From a checkpoint of a small contrastive audio-text model: encoder norm groupnorm, 27.9 epochs.
Rows from block 2 of the text encoder of a small contrastive audio-text model, named by matrix and row number. Rows with one number belong to one neuron. Each number is 500 + 25 x the weight over its row's rms, rounded and kept within 0 to 999. All counts start at 0. Numbers have three digits each. After the name is the row's rms in percent of the matrix's.
After each neuron's rows are labels from the 100 texts, of 14848, where the neuron reaches its highest value: "fires on" is the input token at the peak. Only what is clearly more common there than usual is listed. The data: single English nouns, adjectives and verbs, spoken by a formant synthesiser in many voices. In brackets: how many of the 100, against the usual share in percent.
# fc1: MLP up (text_encoder.blocks.2.mlp.fc1.weight, 576x192), inputs 0-191
# fc2: MLP down (text_encoder.blocks.2.mlp.fc2.weight, 192x576, transposed), outputs 0-191

fc1.473 105:483499475501517520504503477458486526471478540452527527542507464493515459493525525518537514518497525512508504481508534462482496500497484458509506489509534512499493555499548566528508546496483480496502499531486519490483503442476489498483501493500553500441480492511527554501542490498490524552478469471461481532508467500512506490483537511473485517527515494479494493498485489491512498499462515480484500450481507494552527504548518464503499526515468512522499545536476525495505445523469475503496479450509505485528467458507515542545522474471530506484491459521469486499506499476490529529
fc2.473 112:497483504479508507499561499499508555507533503499488519502556490529506512493502559490547491491475491495503479499470520495470511488465482488487523505514520521481480456514462509481506549503461495477506488522492454525510491454479481527493489519530517483489475511527531492502497499495434520486540490488515487480492490517499519490543506491533494511492498465459493504509522496479549479525513543486432465483568539518497526476462471506533499513512524503524491504464531524535520478511497541505548483449474525453520510494516442486509505506488478485503475524500494430479515518493495518443
fires on: "pushed" (100 vs 0.3)

fc1.165 099:499517489513502511484489463522501498504482517463527458537481471484506470499503487487548509485485519519537500474521510464490504505515461454532511512503523523512485538524496544506513473482482498495501461506474509496470516510454464491500517499516492502462469521492467500509523517510543517532532479485483532501444456503487453480488531521500469535504531474509498486488506495496487519471479506462505561450500489528487540530491530491533494479552448524494522536527513494469509490507492439515526500459471509509508515502543505490535496470518501494504458478467448511511514466433537559538
fc2.165 095:510496509497464486504523511528483488496475473517483462466504518511480525510496495502487489499537481513496556454494460502495477479471536509486496531473486486451499481478538513474517495524511515456449547538509527475483516530501541488469519489512477543537542476474526492520493468497501499479475541460491482488484520530511536483511514496488513478528451558561495545518496488488534465506512518480511478520493494466537525446546499525488528505495512474473497475495483480531485482502457534463492540517521483502487517476474520520476450524451469557493539498506514503526505488524510470530
fires on: "doctor" (100 vs 0.3)

fc1.358 074:507504476493505512483494460513517518476516519531476514487490514545515468452512537481526553495444499533547498483514522488487478514558484473495504486567510489479509490553480548450527554493494499534493502512511455558530476482502500511474483506486516489475479540517479493480538515512473497538498450526469503486463541482470497522492504519481493499494496454461525492468515479478476529505511474506482516467462491504488478515476550531489509495470498499528494542454561527503491487520493499490489488494504494509494477492488519540509476483520474495439459522502477487508493478442502487489
fc2.358 065:490501491490488476510477538433455487484467519481525479499468458492475478534531519547469513559532518533476503520473481473470508456448509514474469493449537460509511518473495505510474487497508480531493499490483493528481520483511498461516497500489530518501506539519497505479436465516513504503476532483485552489540510468489503467487482527526460527497550481483477541516461541454476511472528494508522523534504509465477459474480439525510474508503515490501482460507501480492511515483514482466519508521536492532510514506515495501537523531504462505535480489501501549498501480528484516525
fires on: "painted" (100 vs 0.3)

fc1.565 097:456518490498501529474463464477481487489521534472503501474445492453517458433506480540489484523508506570491523462490484437512472485549483454494511453529500511491516506493494533488518510470503477474485507551492515508480504475466495478494498501527508546510485518487510498511526483505493518546478455531442501515516478511480507537492520515457451570495523503528471473535493527498514475503504483500514490480528464477546500497535499498501497530505521506519526523519486484500547490549500514479490548487507491483500492521503492542516478522487465495468499493514492487533502531520463495532
fc2.565 100:485469481531438494483520475513527544494485494519477487533497529502522479467495539503515507471508504503551489537491500470465502539515496476565522513493462503487539524524511537489492507513488552508488489499499529501500512536490513539497468502511528490476501519490482468494526481472485510517517496458498538462485514485466455481474500491478502503512479491482504498508507466504487530540539480492463509446485496489521467555486518520531545469522503455501511549456496526495468464516493468517509506478468556475520549469487497489487504481504520518497447508484499458522552519445527534508
fires on: "pushed" (100 vs 0.3)

fc1.530 101:487472477505490480486468455484528517480499478516470493508503513525500480479491558513504520533494510511548536481517533489488485557549508450514510493531498469474501513560529552474483572510501487471485498516501495514502479453487503502458485533484533488466492527533481491479563478509486517504499464513486511473492502491462496519510489494494489484476495476450556458493494500522494508496495493497501506465451503471547478540466543521492490473470497489516547545497486525503475466537528495509492499482530525501482508459486521516499474479477472541462497506494471489539530505449530500511
fc2.530 093:450497509522505503474465519453551510502506499492493505528441480499448523486505534522474489522520530485507514508479499507481512473484568485507503503500496469504476505476490490502487509505478468513486499459463489527455537476515497508516457498457511447474561501515485500489469461502498535459561529511506487490496482500495519495494474511505496542508503516478508534528454539490501512509532500512460514511504532472475471496526431523497439495515523521527461493494508523526500506501484491522511558523502529513543527517531453496492542508540498478547523460495497494536527493502477508526
fires on: "farmer" (100 vs 0.3)

fc1.173 100:480468470510505499480480460493514494480493483534480508496489516535502483472504541486484561505474519509538510483491525487490478555558498455510512501548496488485507514570518546497485541522520479526493497497523483569531481494506499510488465528469518480491495527515487505449535483494491506522516490509481504498467531488451478510490487495485498483497499491432566508488509489504475500514488466500504523459439497504503419507483528509502502469479487485517493537484525528486475494512516504524477510525546534499511491478476535523472511473524491510471488513470488474534537503439525495473
fc2.173 103:455502507517490498502491539437508497528490507461512510518480446478452506518495482525458481527552506485484525523474500516491511452439520501500495515480514474513483499464496484526495512501484479488514496489477505490444539477514470459554478498479491475490542470515490523526462463484516498471524533484504491494530494509513502482526486507508472515480513528500478529538436549485482507504487537531488520523515509461465486478517440519509467522512529534513483486504464488532529519493473477499508542509517497492511515524532465492504544542538516492554492465515502522516471474530450504523
fires on: "painted" (52 vs 0.3); "farmer" (48 vs 0.3)

fc1.292 107:491469494499471476448525483491489541496511481511496505506515514481521512455537530528515493511482492522509461557514501490484523503504494480490485476530485548482522495479481526454474509499449512483512500538472495501504465515465481532524478523527503507473518489509520478527558510497493503525491501489501501505502510501495493479492486475459503498537482465498528445514492447517502523539491523475500494476493453502548482539470547532514521495529516510529523520485487519515448427537504519473511537473470502500467511464487527447452469522497476526451501507531474475567514536513507509480
fc2.292 108:515483537499496493575530509503506487491533463499482495500533542527492529563457478476489483467533444474476466531490504530542492491439522525511487527472482492549481477457498484516496511523496487491517509484492493485480494543523483492502496489498452467510515470511492496530477503464509485478513542478539468472544470478509517480526489475576512434499469528523464552483504509526505519498486525495488468516507519506474513500499493487495503490515522526484494478468469508526503558493481530520513466522489512455500536511506481465514508525459535495540505502523535495489490484522495502491
fires on: "<end>" (100 vs 33.3)

fc1.490 091:504535492536466524503467460526502517455534536481484512501509491472542487471480509466572520487444513511516482461538478484532496513499453477526495488572509539501495540529504521466494460479475527487537493529499474498503493529455487513476503508505480506494456531471479491499530493532516514522516484515471523501478477512490467519466501513493471521476518488503475466496563494502487538500487515498506541478476443540498516528507522489484495507505478518480527540496516522483521498503479464526493504463476526493491492488511520532504469452515477471489467497486440482498554475481506535524
fc2.490 079:481492484532480509475495489488505485482470504528508466517426524495487491494499511489510535496499527525505483471499504466507471504532522497490524494445475462447506507506508522438493504494502511549460521514480527534487501504514547541496523490474494508524502518493511483461484499500482547526469517484468536488447470524481519463446544514519488523524499498524493532525518514442507492489536472459493537517477502498519525512534489494489498484510474466500512490471549484549487456543451490509495539532531541466536507513502519523527507477467499463506514465465497479520543474480530497504
fires on: "dropped" (100 vs 0.3)

fc1.270 096:483543502494506489480463448500488524481530531474496512518483489491521465488478484508574518479483512541563488480516502461495498524522449446550494498531498496508491540555497552506500524494476492485547472494476513508497504491477467506468496490499496476479487527511479487479540475513529500535501472503469517504485470505494474531469487536497470554492552505502476483490508483482482543490477499488524517440472466544486521549527512503518512481526485515498492544506508524480512520512478459506514506484494523491500484475522509526492521463490475494491441504476468490522529486456495564521
fc2.270 104:500502489529482537475506505550476522485496536481489501524472529513523516486511485516536529442483518529519486474517472480483489464496514501496513494465503520466496510483498507441511490490460550518461524491468499521500489486531506527485521458509494523504496486483533449477486525494488521517473522496458500497462470536523510466482547539491504536528488494518500508526543499426546516534508490461496497511502467524500544488506496509506530465528480473524477470473562480538474464541445510468498537490491481501538483501497506563524494476485479478484474473499503496460499459509480513487
fires on: "dropped" (54 vs 0.3); "king" (46 vs 0.3)

fc1.23 090:527529505491517459511486509525519472483539518524496481528515505516498497504504516473534532516470517502496483489563485487503500517508488503543475511500523499516506543515516480486485512526482493525509467493468464506496515495509492517489515516462492489459476517527431494500514492529524491506505503482503574514454485470515419501481456497500499475498502498477540481461552504497463566479490476472507515508475505505505469535465498468495500470509453522528501486495547517466462491475485434509521483536533532508481513469516507497525508465486469476503445490452494507485546464485534530510
fc2.23 080:480440484506449522501533506486491548553437471480502524500490491482504514495498472531475463497526488487492514568447492517483507492502516476501504500490474522502512482457493494532488475486507550498516484494500503491497477489499526492543478491539489484488544455493525538517506551441484502507512502492495450479531509505512546473522524453480496495505484508500501491532462497525514490551519515552497480489488504487475506496468504496518532554499527499502489513464475486536455515487528509493491499480474506491517505518504467459453490500547560513509514507523520515481456553536492481464
fires on: "<end>" (100 vs 33.3)

fc1.194 103:477524491473501511494495495486503512457518545467498487530493472502519481456502529509567520544465495503489503453522508500481490499516503504528497521526547485504505544506507511471503556464475443493505464533494531497467483429479488525446486502526538519430460505478511517500528475517502506494497504499488506507470488477497499524484555493508478578475493488521474472498516513473489501499478507496481510497496502471558529497488497469509492516535470542526498514517538537480529493522481479498507534464512527509506514451492496518520487489522477512474484475510434503488516477481503550531
fc2.194 089:539507517475505485498523488571479506492494506537466511470557514493493482471517529512504497510459478503469480474527495483504496507498471502432475485520522514481525490495506523488514515522499523473486512544522490518541492493498510495475507543522529539506456556491502494526484520560505455486480459522501501493516550486486507529512471494480475490495541470491506461473533481501514460486505510486494454505501495516560511483487506510474497505478514501516541532486513498482516474488506517471502428486516467522443500475485539511491435495485423536473503542524496471496518524496503483479
fires on: "pushed" (100 vs 0.3)

fc1.382 102:478494477536493482472462477508506520504474502505481502513485487484511478476507539474510552513477534498518487499520559481496480561512475484532516505539500493498486540570510502507475491474506488526501482498504534511513510495493518512511469520482545489489476537483430499473519513522513531520516511522501525487447509491470453512446509489490480537497520469464533468486505480510454527499505461484498547487432493507527485561514504496486459499481479503509509524504489524466473448508509430519509518497515527508491489488493524504478490457544516511479492495475473486521520496444535506541
fc2.382 101:488500498512483507496529523510519486532495510533478510478496513504480506468535536493481493545470522503477465468514480512519450491516503522452507465501496513483489472487496491439491491461482520526482546512498460502515468484539512482548512515476469502526511515489537448493466572524501534482482500554505518508445524550522537495529518496485512520485500473499527505519521521476508492496524498478488498536527475507495543495484484472448498560466515524507473469493509480528476455503478503500498506551538497503465472527498530539490482516510500465460490477486516502472498528539492431476
fires on: "farmer" (100 vs 0.3)

fc1.192 086:502478465521490499458507473511511523492509489508476526500504524512524473454507546499529582481435511526529490493500547507499476531552489475514505486543493486484538498549476541444484533485485500538503502524505466543548463498497514532483478516498534495485504535506489473464538536512492513533485449518494510466457531484482504508445520519484505512500513456484518503484522484477491522525509471489517505455489485495507489537496535528498511509492515496528523530478535520493481484522512491501491503498479493492508475476483512540490476448515468497418490509499476475494533497457520493479
fc2.192 072:476537526514486486506477536422487479480504495486533506500470466483464487538520531543468481558537520526493523498486498478476504485466503514471468500459523460508510499477507496487492518515515489505506497490470493528456517478493497465550488487465494497513505517517474486490451460526503502487474527500510547507509498501495493470515492521521479510493524506498472546530454564446494494472508506496478543530514506481457476468523455486483493499504514512519467460517491460502534517504475468473493526539559495498505507534539489512548545533509479504555481484493514512511481450529498495501
fires on: "painted" (100 vs 0.3)

fc1.533 093:481470486513523521515466473522440523502459486489529521471481472488492471505557497537461476497501527535501535491473534438469495508520465487470518483504537540506486500506520518537489478514523513463516522511529514531527514494493492449512482524517573513528473517564490552485482531495499514552463480485480501504494518522455513481513507548457473499497537519456526523515479498478504465500526500519536515495478512522497510485513512505491509468456504480502508512497481492497508489513525497463476454478505489550511430521511501515505519471519526531516506555488534515500506508503518490503
fc2.533 092:496487526525479494483561494522521541569472505523512476524525473506478498498517518466484465495469534474488479516471527503468538509514494504494523497502509512476483444507490472506533479497473486484481471526477490461496502484475496519542530519515526483499472520485523499513501522494467524482542472512524509511496485528509496477564499467508486477502532432449540469475511476532545482517474503481433499511550548510518524502483481498532494499540495509521489514534506522505505461508534508519543482456454495460529526503526483516522522476518476484492512494483492429503510528486518477503
fires on: "moved" (100 vs 0.3)

fc1.38 092:506461455508494492491481451498518546481496500502452544514501508521549459467493514513510579503464501540539504482507539468490490539524498466535525478532504466496533514546507551472481553503508507558528486514525488550534496479507496519456458491482552487490485536493493487456532480508487489537474467509454498487482536477478502518464530502498500526478490473474492534486506504482483529526493475499488513449458482515491465540489526505506492484487520492497504547474526527475495494507503497523487515506505529516485468456482508521488497476529505521452488519489474493488501491462498498508
fc2.38 089:465511518496516497490491522416520467519497521452521492484464473516463492526504502522460489547539515487505553491478528502507517489474495505505486514475515441515500494502494486524498537495505446501505502482493525510445546456505497483523489492454512477505515510527486527497474440499487519494503528485512521510508497504510489489499515528532491521463532504510463532524435574462488500485481514512497530511521513473470480480510454498498469515484502517491479484507473503488546517498471469504501540525532511472522488533516462498521549532522506486551466458503515501525458455525487508519
fires on: "painted" (100 vs 0.3)

fc1.174 104:501535512516540476521410476444496467498510511505515469489483448500495482519504511501498493566482511517505522487544503492494498545496493478485448511521527447515527519519503513515502537522520453490498466512515492501482498471506486461499520524470522526490451526524494497513494466563560473526505498515482549510493504485483475522496485487489471505458511486491493501467485517504481513464463521480510520488456493452521494479517504503477465499497469534507518528536493495474530495490517443510490504482542496518468517504498552514520493511503441513518486476490473541528490479509517521554
fc2.174 112:484498458519484460519495493530503474517472531499544466488492479485513497499536490487483509537489548529500491484510502498504525505521488493512506484485561501525470517503496521474481454466479506517516490499523512479522464509505484478520547497486461515521512510488457494492504533531535518530461543516506562547420512516507476475481495520488499503486495504519525501495527483475462500462483495481516576491482479532485522502491533447495495523471464512479508516564504491486494485479509442496479517508503490546470477475468511516497490485502512488478494493420510546459481490491530511546
fires on: "bird" (100 vs 0.3)

fc1.338 088:518535505478523464508501512491505467486547517515483477508511504523487510516485525478541547503485537495511491500546501507503520514505496518555457503501511472504500531507500489495498510509486477513497477482486473485502517487516476524504527503471493489460504488523437500486518495536523488476515499500512590505449502479486413478488481492510497489498501483492534489456551502491470567489492494465506530502491497475511463562493512470486506477517477538523489510508539500478484504496484429521532489545527519494508526459523513509535506480506478466496457487454470500488527458462541534511
fc2.338 080:496442498513445517493526520509493536568441479490496508507503500501505526497502480513495488500515491484503509573456507496477515488486500523507520503476471537501498479470486465530494457476507551498509468515502513481493490491498521490545478490526502504491527456494543533517496558444486480504494525497516468490507507511512541456523544458496513504527477496488513489516474490537516492564509514545492467511495491500491528507470496508535535558504521507489469470488480494536441491494530507494486500471482504509513517523491470466458507505558563509505510496523512507500465550499484495460
fires on: "<end>" (100 vs 33.3)

fc1.478 103:486513499504480480484499502506491547474551529493445530511510533516526504477501528509520527492480480504498467520554489505496492519486491508520492486498498495521520532516502499466472541509492494500541505503493509493508539505508474555488461531494530510491489514515446436491500483551482485499486505498512540478507517480508427507468459497486485558491499460515461487502515507479485574520503505470502491505454487495543451544472476537529499457510518523543503495458507512491491506528477475504531505509501521483495522491502506493467516515463444514483454514513512466518568501505475541529
fc2.478 095:479482478526483517495509548488492586509468495449496529530510472514503569500508484510506481502521504462463542536466521543479502451456535532488523508492501534488458499476495455512485506482498507489518498498490505474479501461497494481515459488509505486487523434495534544510460488450481501468531513471536462503540485504546513480513514494504524514525473514486474507543470508492518490522488532522486481532517521486476524455514463538518511520512504510519455468479487527501499503479509514500512505443464480507519493510494457501483527502519509524525517525530505512493475532543476531500
fires on: "dropped" (100 vs 0.3)

fc1.40 104:524517497486525459509488481458513481501566499557516498495482494520499493513490526483502572542487503503501478513540505502508497550518505492536460517519501436506510496517473502497488489518524476559500462489508434512494487482512493511479531516443489490471497515512458478464517527543521499496501513510497561528470531484489469497476449476509514467497496479488541496459547493503457575476499466490496523494498499480473469549495515471488485506495500521507494501525532504466482505483520469524496505530524507508456508489511522479507505501490482466480473482474473560512498454484514494478
fc2.40 104:513463472493466507482531475556470541544479478477512506530532529506521493480529485490502497471502493516492469535508489481469519487509481479506538507476513538503487488463486534492481475474461538484504488534485539479538470489484484505526508488534504542497482497475555492521509556478489504536489477486486508487499496514502520452504549492489486535516486465505514494503533436501533478534475499486490487485534491543514553501485536523527552512533487495488499538496505525520458427538517479473519493458449469508518495466481518496498483500505532520453497514500542501473486528509481506472
fires on: "<end>" (100 vs 33.3)

fc1.361 101:518480489461485454519471480490510492529564490520494501512494513523526489513497505481537598510481464491502476523507510488519495517518482490542460495510505475533527490548478511493496495523491499543548446494485464543507503509519490540488492497483487488463490540509454459466526515525531490523490518461506534513464515481478486492461479511525506500513521458498517520460538477499439559507493471516512521484494475519477457562483488511531509508524512524478499520498546507461497517503508459510518501536486509510478495486509500485475523496533522473471458504483489545497520480467497516472
fc2.361 101:504448483460548464503519477515492502513535508485510503513521508527509457494521491472493553468515479496499459500468508489491537497533485491503531504474515509539487467506491536484527512554463448493511473474492514548525493478510473512488531434494467502497501513520521513509517487470492500524465504465485502540492487501522528470488528553507527475511504465520496553464535459475505492478447494492503508475558493560474548517507507496534536492542501480502471525519516518497512500525473494503514473488466474479543486491510469522522548506485523484476477473477542501483486470491472525461
fires on: "dropped" (100 vs 0.3)

fc1.278 104:495531519492504487493472463492515478518529527504517468534470494500489451529506517486528501503512506498548505493525543474492504520500476470526486524536497503522493528535477531507524500528501453492485465506456497495471521512481497485492504491485502487482479526514428492506534461494519517506529516485478517462503452497470444500509496497507470505532515475486525495501495512503449541460484493468487545457501475485481506538458526526527493489526473529508513540506500487461491527510511448513525519526489513503524536497537490466523498466538519499514434483478463503533515464411508548503
fc2.278 110:518506525479519517497541543525476502542487506488487528497539533513478530504466474491492475477511484477456482480500499511545475433452484542465485507486491491509513471475523449523522505516499491456480491536503539483486537511491527523513504495517496541526488498477514489558445488517496467449497500495496464471518492508531539509532533487500506522478499505543453535499512472518502474516469542493496456571513477534527535457531476540500506524519505487457507460492461492507528478493462526490529490503497464485499510512504510491470492515508479532485517491532511461501480495545485471494
fires on: "doctor" (100 vs 0.3)

fc1.435 097:523520505491499462531489500511517480505525526528489491513514484549494503489504546504552546505477528500506486503534497492506512547529501502548486501493508482524489534546504513507492506500500496539502479489510471512510493493513485509496492520477505481447483513488443488463521508531516483499500523485516569521457524465486429509481463480491510482496513478454553458466562500489447530499514479493491538490478504496491446529465509476502484473496477531515498505490567518450480511464518442522522468522491516521473520468494507502510506442505480476492492506457482503482506481476547517501
fc2.435 072:473414465503461498513530452500490523530487480477490486520491521493510457487522455513478490512514482526487455556487451482501507482506500468507531470475479557539478504467503556497479442464468518513514508513483530482503459515548480508547511484528452522478504504470540500505494539474499522548483521468473490516487486524481561494506519491479480522536507486519514497490502484534508507509492490514512505481495480538505505508470535493505519548526523522485496561495490493547473472504501479494482499501485503506508484495502515475481479504513555491471516490487546523473481551517488482491
fires on: "dropped" (100 vs 0.3)

fc1.350 090:513472463521476502508480451485497545487495501486476548505507509530566463471497534517508578498478510536550502476497523488489467536542501450544499495543506469494522517556523567473489539507516525546529479496517489547534475490501503505464466517493536497486499527498494499465504496507488491542491482494470505498476541488467507518458532476483512502471515478482498500484515493485487538517492479510509492445434481541487482525475531508494484497496498492499495556473522523483505477506509479523479466481516512515495478462474521509467501485515502518447481515500480503488502490462494518499
fc2.350 085:455505501485514506490483522424519473528488516461520508499468468518458492517492514522468498558548510502497548488489523488493504482491493505501499502476524439517506498509508479527487549495492448501508465497470523525458530463501501491533480470464526477495504524540478518488486448518484510495496515497504532497511512504503489486499503524529480537463551489503458528532451552468475493489489520522491540514519500462483468504520470514501479528505514529495481478503468506491538516512457469509495537521549514478514502539533456521524540538522508502529469467517506507538463461518491521530
fires on: "painted" (100 vs 0.3)

fc1.387 091:509497483489505498519472495459500493486475494499527499486507469489502468526530517499485503514503507510498472495506546474495492541511463503486510475489532516512505507555528498503459483489483473510526496545522518514518482505480483478490530564550556513528444557483481501499487532541480523529460457490500542472505513490476482538486510503516456521485542468480488510479508507510493474447506508481515540496437495532563516483518506499517473526499462505492541523530478488457549444529533473488534468479509483494485459486504568511521495481455479516493494513480504494482513515475526504498
fc2.387 097:448463537509518518494553532526510509559478505452489515503480495508492498489509510493479440517532525503507535481455547490466519491511459517490496511508520505513502474504504477516501554474448459446493491496477532492490509460514452503524511478485529494476490493562512518512494451476463519497508504484501485500486497546494478496567508509499501535489528518500515504506494511478514469517468561504474512499518493512521551479491479487512511485499520532514473478495455497549500493525451501484487527514520495482508470482523443498513545512507544511516480473506549456538472483495479498507
fires on: "moved" (100 vs 0.3)

fc1.70 085:505519476522499492515469474505507502483511505473494524506503487513524464488475499476580571473487495531520479458505505466504480514530477470567493506567532477516485552547501546517483526494484491519527452509499498535508503491489472505460477510505494488456467519501487479467545487487530504539500469500476508515465488475474493516472490538517489512475512496484506506462524487487472547513454497498481533463502460539475521524530543501487489516511472505499495536507517531473505496515495468523476503483516527513490479480510510538491505439525507488458448492492453498486501465484503545509
fc2.70 075:483516503540505513520503490495494484497480536470502498509460513528505506540488477524481544464485529521499468449520499495489505488498529526496494496451516462503488525501513511473507497466488501538485511482502507518491539494528509523496520467480500490523514531512496454470466495520497515499463506505474523473462492490530467458467540567533508548493516493519495556503525526423510539507484470458482548536491475515492514485514464501504506457500491477497481463478520499493521491541435467504490531509526495469543490508510506553530516482506454464540478460473499498481502449531503511518
fires on: "dropped" (100 vs 0.3)

fc1.305 090:468528523519533483546448478458490474517493524497548453521500461485503459541502486508485485539509471531503547494531511462496515518482498479497502523492518457526510527523496504537515507525550475464533481495501493483484523493479477459497516510505532497528439515520478489522477455551504466529501501488467515493527486506471454508526467506529458493484544481497478469490457541515492491457500514505497509501482508467492488494493503488493441498500481498493534520524468488440540532511533442499492485473512508511516505513524524470527508509469458520523488502485487535526482510509506540544
fc2.305 100:459456449531456470520508508521527498545464511481521479487470486498530495482529495487486477519522549523520511511481499490493518503513487493538524476482528515500501490499491517469491471455482500495518500502511523476521464508517487502527534476492446498505553477506486476480542494477508548552468549479505530555432526556513482461493501532478499515481463512539517499513493485466485511516518496484512550475507480482486520518501511463503536528476496489496480505527486506525476483507479462497479558504478532515512475466461461489497518494509556494480469465461524514493475493501491544541
fires on: "bird" (100 vs 0.3)

fc1.439 097:525490495477494469486482452481490518475559504513508480525497510463525464498520508515534523505479475520549479541536528466478522519534493452510480480511498534490533516514486551462495493540491492494498481521484465510511491488475498496489511510526489507492511508512497491497571502520504508536492467492455524488510488484476470490477485479477477490534511459485542453497492471539484542491524484471509514444493519476535477568452559510504522474506480504506540554493517490483474480553538484477525505484474489504515513473512507467521484483485507497460493501506474516540544501440521502480
fc2.439 094:514513492468525506515526543509478492498531452494503524460516512484549516487475467502503515526484474494465469487522486512520505497523503530520455488537490489515531494476503477486489525483527487522507498492554495506555461512539499522450500504509491547520494490474514491507495535512551485486449525538491500507509547475499519537479522512474530508449473506553493505461554458497473501501473460523557476535529466533516500498538506488459516515481519494470497475474494503500516500454503516499475516509500474550438497458468522498464457515507514521454500518502500523465485515517514504480
fires on: "<end>" (100 vs 33.3)

fc1.191 088:494516510509478521506481456514513507441527517493475526482495478484560490463505511486577557502456519511500478473509467493517506518522475484511484473554525521506485563548501542482505493483488537494533484514498492493512478512487507520466491512487451503495468548482470496483563496536536515550490500509476505503469490506482485512469514520498472523483512492513476475489548472494476522470463506509525515450465453573509518522532520493469488485498486526514520532505515522496524486511470468518493504490507537498473478474509506519518495462513484472481483524481443467504519497493498532513
fc2.191 079:468508493496489519484471500475524464495488512501496486503439507492487489498523529498504543510515520522514489444517492484502467520537504495506499497468498451479507505505505511450498515476493483548450522522474520536472511485507531533506501477466514501522498523485482489460484506522489548512460520523466525485449471524484509477462535527511468541482526487529470535522501534429499492472542471479493546524476482478514521490542476484492476497500481489498510494483535495517515476535438488518484556543547535467540497511512508544530506465500475475495481458470485483523535479493529496510
fires on: "dropped" (100 vs 0.3)

fc1.427 101:512508500459500487479502508426501497448548468504487485543494531504496500461518526528544518515504495484509500548526504508478479502483498504565469519501505511476496518506515490466451530504464473531496486504479489554490505512464491525481472530514523497477511506510459472491505480514480510498521497488509560459489493480510430490481480502506498525523485471518493491526456491483442506497506490479491532486487504442560444544480492536526514490537513524510498507464515516457477507507503486492547558511500533499508521461523502470488490476502505539474481535503472522507526494473511520468
fc2.427 091:472493495504472528495539570522507529544474535476514519499486496514528575475512478474515503490485506484483497515480508531495500494492494560479547481462486527501496503476464422503509506486487528501518477503509504471529505482482478511514494480525492501515532480484492509510466532472467488487483529501552491522500503537551503439496527510487516513502494500516465495525522480489533500533494515486496503563518499517482545468499440516536534506507485463517438421504515502513492484498490494500499500449460502483521481514483441504493531496508515501498487487507537474490470503530480524470
fires on: "<end>" (100 vs 33.3)

fc1.386 102:479528510504503498509398455483498478487501516502509465524518458476478443511505493499490490528512468529497535478540482466514511530505474461486479531509535475512519513523507526546521529518516483470493487490478505469472516473497488493509513502471493533482437536497496496522505477557536454544519498500459521495516496480456483526526471493521456499466536483506502494501462544502500518484522505474496500491479512455521509499514512483496439499508529529534515532517484502483520515501498446497497478503567509522495531524519520520507489508483475550517462475481489517504489495510516516559
fc2.386 118:488488472515468469519510486528517473523483544532520459482494470496525486489532479464499519508486537523506466484489489489510529497523450493527508477481532515533480516531481502500505441481481525523529477491516504484529481532501475501501546470513461484519501506493446483466532516501525506536466519508507549548435531518502461479482481560487496497469497505517514483483549475480463527486498477484531559484498490521489482531507519464520498523475481502499488501550520498472494503491495445519493503518479533533488478483477478515483515480498503466483460506413518527463502489504513537523
fires on: "bird" (100 vs 0.3)

fc1.120 080:504494458505509497465489452484506516453506485489472507512488531509521461467525526506549556499479499535533489481526525479501473542528495471546522499539506472491530520551517557455475545467515511565489499497524486553524475505494498514444476524500499515492500506488476491468553501522498509532498480496467511485468536474488488517431535510512516519498486464499494496503522482483486532499506484501495520446462475505535490515492563523494481510482507485512529535484535515470490493514507479516485495511504522505478478452487545514478488471486508515447492509467481509481526487463514501475
fc2.120 063:489513526484502475492505545434471462500487504484513499486477460496460485533514507523447495555543485504467491490472511492509535478471479541497472505451529456488509485446527459500494524516496497497489507528481539502464538475496487474537496477480501525523505510502496495507459479498517500506466527489498537505506503488536498468488502546513473504481567484520462533513474515473483496477497499507508507544527460483489488492547448504488527532519549530492469451512491496508518508521460484496505527525567484491523506518542467514529534525509501502503472488501518522500456469550503494501
fires on: "painted" (100 vs 0.3)

fc1.354 085:491452500496524511548493482466501485505471482496510521491503462508496464520492544525464503524517489510496549496470534468467460527525476493487505497503527479499528498546552528530500534510547483488499482551553515534521519477511516479479476532488603507499444505507494544492498522481486486531466454507482491477500548497470510526510522495478484504471553511470525525479471523494485470482525507529515494479490483474516483490495487489491503542449511489488502518479464495468508485506521491499481451509560497505499463503497502496513497478523530569503466511504499512500496499467528477505
fc2.354 088:450487511476526505519525544514508492555478528484536468466494467531486505498543518495481452521496527478487550490472528515463536533510470527488511510471528506517487457528482469509517537470485451457464498516519538489509501469472464478527529505510539511525494503550510517509498466485425541494494509494527501503474505556495470473552502491521495507466526478509502481516482513477509443507472558502473536525540538469522526467477483486509498490483484504501472470523485514492514489528492495496500514486499495467526475523506454497529539488489509499524491481484536460511486522503523504484
fires on: "moved" (100 vs 0.3)

fc1.243 100:507481462527493502491483458508510538453514513488458535499499506540551474491476522506525585494471519525540488479499508495495485525548500474552500481545495480499512513558508559473487521490500502544546493493523494547514488482507514529473465515467537491482483527506490479455542498496497499563472476507487499497474544478478493526433515518485505530497500480488484517479514501473478544523496491510516510431438473531483507520497525521508485484486505493498514555468520528489503497509493482513489502480515528509485469473473507533474512493511509504465480499496475486490508491460487485494
fc2.243 093:449521507497500516503468525436519472511501529466518507489444456505467481513496511511468520538533509492491534463486494500508513489492496505492500499480503441516491492504500490517504540492501471525505487494485515523453524467511500495522495487450498473502499529516474507481475460512496521496502525509496526500493486515491485481496509537539475537464527499503459532524460593461483496483506501508472531522509500482464468487529468494490468530487517503508476487508492510491543515507458475511502547535559522470533499545529456528511549523529501482553465462475499510516475453537487507512
fires on: "painted" (100 vs 0.3)